A small audio frame classifier, trained from scratch: widths [128, 128, 128, 128].
Rows from block 4 of a small audio frame classifier, named by matrix and row number. Each number is 128 + 24 x the weight over its row's rms, rounded and kept within 0 to 255. All counts start at 0. Numbers have three digits each.
After each channel's rows are labels from the 100 clips, of 14976, where the channel reaches its highest value: "loudest band" is the band of the loudest frequency at the time of the peak. Only what is clearly more common there than usual is listed. The data: short made-up English sentences, spoken by a formant synthesiser in many voices.
# conv: width-5 conv (model.blocks.4.conv.weight, 128x128x5, each kernel summed), inputs 0-127

conv.101:143149090156137109167171110141118104155113122135188125144130156125149141151122117148130129139151167122151177130199164156096107132106080107105140140129167133137161153154130144143122122151161131163088166151127154122146144108160123107121100133169122135190161118124154131086107110146114130096134111117124099148171109108147147170137169120129121122117117155110115134157130163140164137154133
loudest band: 500 to 1000 Hz

conv.77:151123147134161041127130156137133124139132117150189083102098120131140162121141128113139097103182127113142159115159113127142117146133144117128142112091134133110135129142141102120146136115128130130120145148164075151148147157124092151154126156109130119143139133127098153140149114120085148160119073079150081124141152123122153122101100167168091138119108107102068155135147133141098162128128
loudest band: 500 to 1000 Hz

conv.72:150142123149178120148162174146113085150136149167173126056105106109078096116094153107106127095124117142106125147168119099123097130141152155145128136157134119109139148127081150103092125147114109121084161107117103123122108153159142150170149104122114140128096134166149128135176107089155133113124120145123116147129161089103127136108138120117129108159107135148129193099127122120125129152138
loudest band: 4000 to 8000 Hz

conv.32:136160182149179122170112120136140163150155151153166093113117108114088136137148127145149085075136106149073121120180109115186106171173153126129108148090115140125144124145186147154112130161133126114137137141149129129122147115116126137161137137157143152154119104159147133161138112079119151129123087132075077139119131121125143134118134137131116135146140130161129153132141161132103126124160
loudest band: 250 to 500 Hz

conv.98:162095105170154159122101141117138144116124149130195130098118149119114128146131082147120145153153131094147117143157174133120191111165150132150125151141122144145174129130121135110086156132146147150165156152129124141128152130129140124170147107164144160151127148143099148150137100172163140135134153132180113163111119130138171115133148151150122141129130135155141189169148141162167144160141
loudest band: 250 to 500 Hz

conv.66:135136088105167092128125140112121105108144157112151128137118165192132112128128132134137105093167157147109151158178079133144142127096093105121094162160159151178104138138137124146159161094128157114109143149124122181147120106109129129088159146135122128203166114179149131133118131090117122134151128141143138145156182132127117139129134118160148155118147124102157090129145122142115134125118
loudest band: 4000 to 8000 Hz

conv.40:113129126123096068123113155099166102147130172137083116156140118128156123145134185115142126095132159093137118130074139123119105130086129117071139099148141111161158141138090103175128096089155137098142129161110128101158099173100129148116094147137145142160118131111161163122108173139133127111146125111118171115121109113144136118138120146138150116097100128116106171136137163125163090136120
loudest band: 250 to 500 Hz

conv.76:171123116104123137121165142145115144138107123160136109160143121160129133157135145160142077122162147122183134092119133145095101083146128140146142113115130168154173145117081137132117140132125126131072135118121106109090142096085099178133144134127118132165147093084134138130128134181130156122154133138128142084152078147141113090149111115123121089082143113107078112140166110126160125126120
loudest band: 500 to 1000 Hz

conv.19:149132105116138154164137115145088177118139160173091112163180105149125122127105117108135157126132122150134118153117137140103144094139136112119110147190177134115124144144131116148124176171137142121132112137121129158106130095140139151063151162120127095094149128122156099117153117159108156148161181108132170101156127166162100124102130097129130151120139125153179144106142143119170111137122
loudest band: 4000 to 8000 Hz

conv.86:145106124073085105143157144157139162168150115135133139132154125115142152147112108137127151120130163122160200137106168101148166145082158115085115127159126107142139140180104113117117152049115125148142109147157122118145164122130135112142127144147137147084144141146177113157124133157145116105096127126121165111111164097124128081131130124141143123139120145118137075125148113132168098126119
loudest band: 4000 to 8000 Hz

conv.63:121090105096109149081117108124119106108125141115127146154167159170177147103118137170110113131116138161167183152120139144116156132150148163084171175147134139119127131152134167148149185095108159103147107137143152126148132121127121097172110147078153123108157097125144093092140112105131110102111148148145155148146148188128133117141137134119126121124130134087115111113158134125131167141153
loudest band: 500 to 1000 Hz

conv.122:079122161174091132152118168139139131122123119146119133108151101117106087097170193114147141126107129124102100124119073146143150131133109142159127136068118138117151116110166136151149165148175135086133154127129144155162132146123150120090141157112150154120138136138112142121127137107130114140118161135175088127153119094140093095118112096120115173132113154119076174111120122158112107127161
loudest band: 250 to 500 Hz

conv.17:093156128091125153140094152129108138128164143128137155115164154136120142118123060150138133192143177132128150127110169122107173138109137138096142159182099136088151136127174137092141134132101092156096148145117117142121106130123089121105104123127154147124161127144141132112130146135102117106150164176129169137133102114171132173146143133102115106123126149062103096112132138134155129115123
loudest band: 500 to 1000 Hz

conv.54:095129145125126115128093088125110091111116129120101153117187136114109117097110124121113117182103116133125099117107104145125117152136122140136178124143115098098114176139156116087130112169130111154137131141127129130169114089150122133052106131089096126116115133096110145147112100153140112126116171133122193154094138128086148070138141112103150160102120136149153113128127096113151083121127
loudest band: 500 to 1000 Hz

conv.46:138107143109134075103166154137203107178112176131085118135118129152157124142122116123126143067167148121123162131076155130138121133144129093112139105122133124148107108125133126170166155125174165087147114135114113127127097118121103145172154101141164154150124148132159131146114132100124151110091114127145116129127147144126131132155090128145090110092081147084088115144120125115133120108126
loudest band: 250 to 500 Hz

conv.89:148097126173160148156150143140137095108124123123146146155096105140149101165152139112117098086146113146155144106121126108150133154125146122149131141099136138130100151154106118142163163190143140091112145124150082182138160130126135125101126121143164165124126051151148156126132133156153122076152121170168092096143138158126129156128104168158143138159138106145111163133107132154129142142144
loudest band: 500 to 1000 Hz

conv.103:137126121161144107132138165130125124140125143138154114125128124128129154159159080141157193117141136109107131118163163126117133116157128117146128139118152153152130141112080123138137161137134152095141116131130132133112169171160146145111193148169181160128146158176114173122155118135138156173139149153170104168155122165162166078132156111144141122154171144112157129120125126129125089152134
loudest band: 500 to 1000 Hz

conv.34:147134166175168163162137135125107158115127139125192116128159127173163121119135161100140126118123145168150132121226066159139102165134122171158176139161133122094141144122113130131109134123155145112119145141155159162162132131112076148122136164130132117138153150124138129116138106116113145134127099148097114117125135126153148134121161172144163145129125123111150108143106112151131139153137
loudest band: 500 to 1000 Hz

conv.74:154132138175141145128144154148141210120176124166164172087138112102142162120132157145151106112134102112122152104154102118125139149122152116148143130135142144143140125118128142161173160172156134104128151120144093144143129144121117143107122180117157127163127095127133121133118126150130145132111173120178106116152146085136123128143112168155111117075083138105065121108155136140133092120129
loudest band: 250 to 500 Hz

conv.55:137146110123124134110132136122148122151168112153064119122104120102126152134164103141127151086126174113148121142060135140112152106121158153122163089090126135143139122153158128077099088067080121122133146138151103115158107127108153115112123138135142112096140170139102136126110143116121107117157141087125116133102129107169132107114145145110155130093128134091140090145180128100120078106094
loudest band: 500 to 1000 Hz

conv.20:111149105158143141161154112152161157094124124139099161141139144095114127108085150151109130098125118150074169095059093098161127113147137126152101141130150142161143128134122101109170108130112128149160123172111136132166142113106075144112097120124144124125095134146113105138130163151118149146115154156098142150121156191144173134174134121133168128135141131132147114128139112145182139109109
loudest band: 2000 to 4000 Hz

conv.95:100081115154143168129143096139154142114113130116084132150119121097119150124139120147123094098163144116127171129183129126124131137137141158104135132106162151150119132146132128151178149147144115112118134129155178159129107156138067167127116129173183124127132117137119138140140146103163144077116196163138145139163138119095120145146084166150124113116140177138112103157093124128142100143129
loudest band: 2000 to 4000 Hz

conv.110:099125112144119125160117143137088131140144174133165155123129152128153135118118116127144106113119138123119108102108084142143122136140109148145115110160082142102135165113085127139139133182108125123157134186118156172144126133107099114058174143109141121103135152154104146115144133079157151113153102139109104143145094185132129085111142137136160112073098110098131101111092144138088139132104
loudest band: 500 to 1000 Hz

conv.16:127150135127110144137135121137114135121146111114070173098168140161121127123092106151154110157127126115104075120075136137092117121133115094104107137183116113121152121088152124126161111142098099150163150128120125157151093140128086147094141129101113130131119156143149127154138105109132142129096196092148150108159141171147098115168158127120171148150128148144191120143145128127149114122094
loudest band: 2000 to 4000 Hz

conv.3:133112146129173088127149122095168135178115155160149112124079133090139142099138121135133150109159126133175146171164186126143117154131131136147146124080114173124129129102156129118103142115178161122135149125145087113162116118162115149176141129159131165151112131151113145158118129122126097090115091144115078120121148118123148100108147179149096149125114101137108157123113112089125141121113
loudest band: 250 to 500 Hz

conv.67:137163098137125082117137126111115114153118104140136120130151164131180165106119094132136149111109164141180149123096155150144140116115149122144126130110150133157091098172093123105115128106121092181136132106130143122136143084115096107154159154169127125093137134141149102114125136071111131088142132145068134124117119134145098159119139130098132119172152123142089050132134112144101159121126
loudest band: 500 to 1000 Hz

conv.119:145123094128128137124171140108154179127176156160111112148109140139121131087099104140129137103144152161146147074120088134118125134146143143132126184141120138148130139107114109143157135108131135105148135146132135144144137160122136138100157169094133088077139143120126151157142152094136118133134154121129145128150196166104085072144145127130138144114154168089128052126147098102141123128150
loudest band: 4000 to 8000 Hz

conv.0:161173142178181115168159141096114114139146117110169070128132155145124162146149157126147124193167140106126112140123087124156140153157125156136163140117096146118177132096125163100086128127115120124115126111122151162156101121098091102113098134103093117119098107157110141143122140131147164129184120160112115120134160117135121145150149169149101108117112126126108136137135135138116153096148
loudest band: 500 to 1000 Hz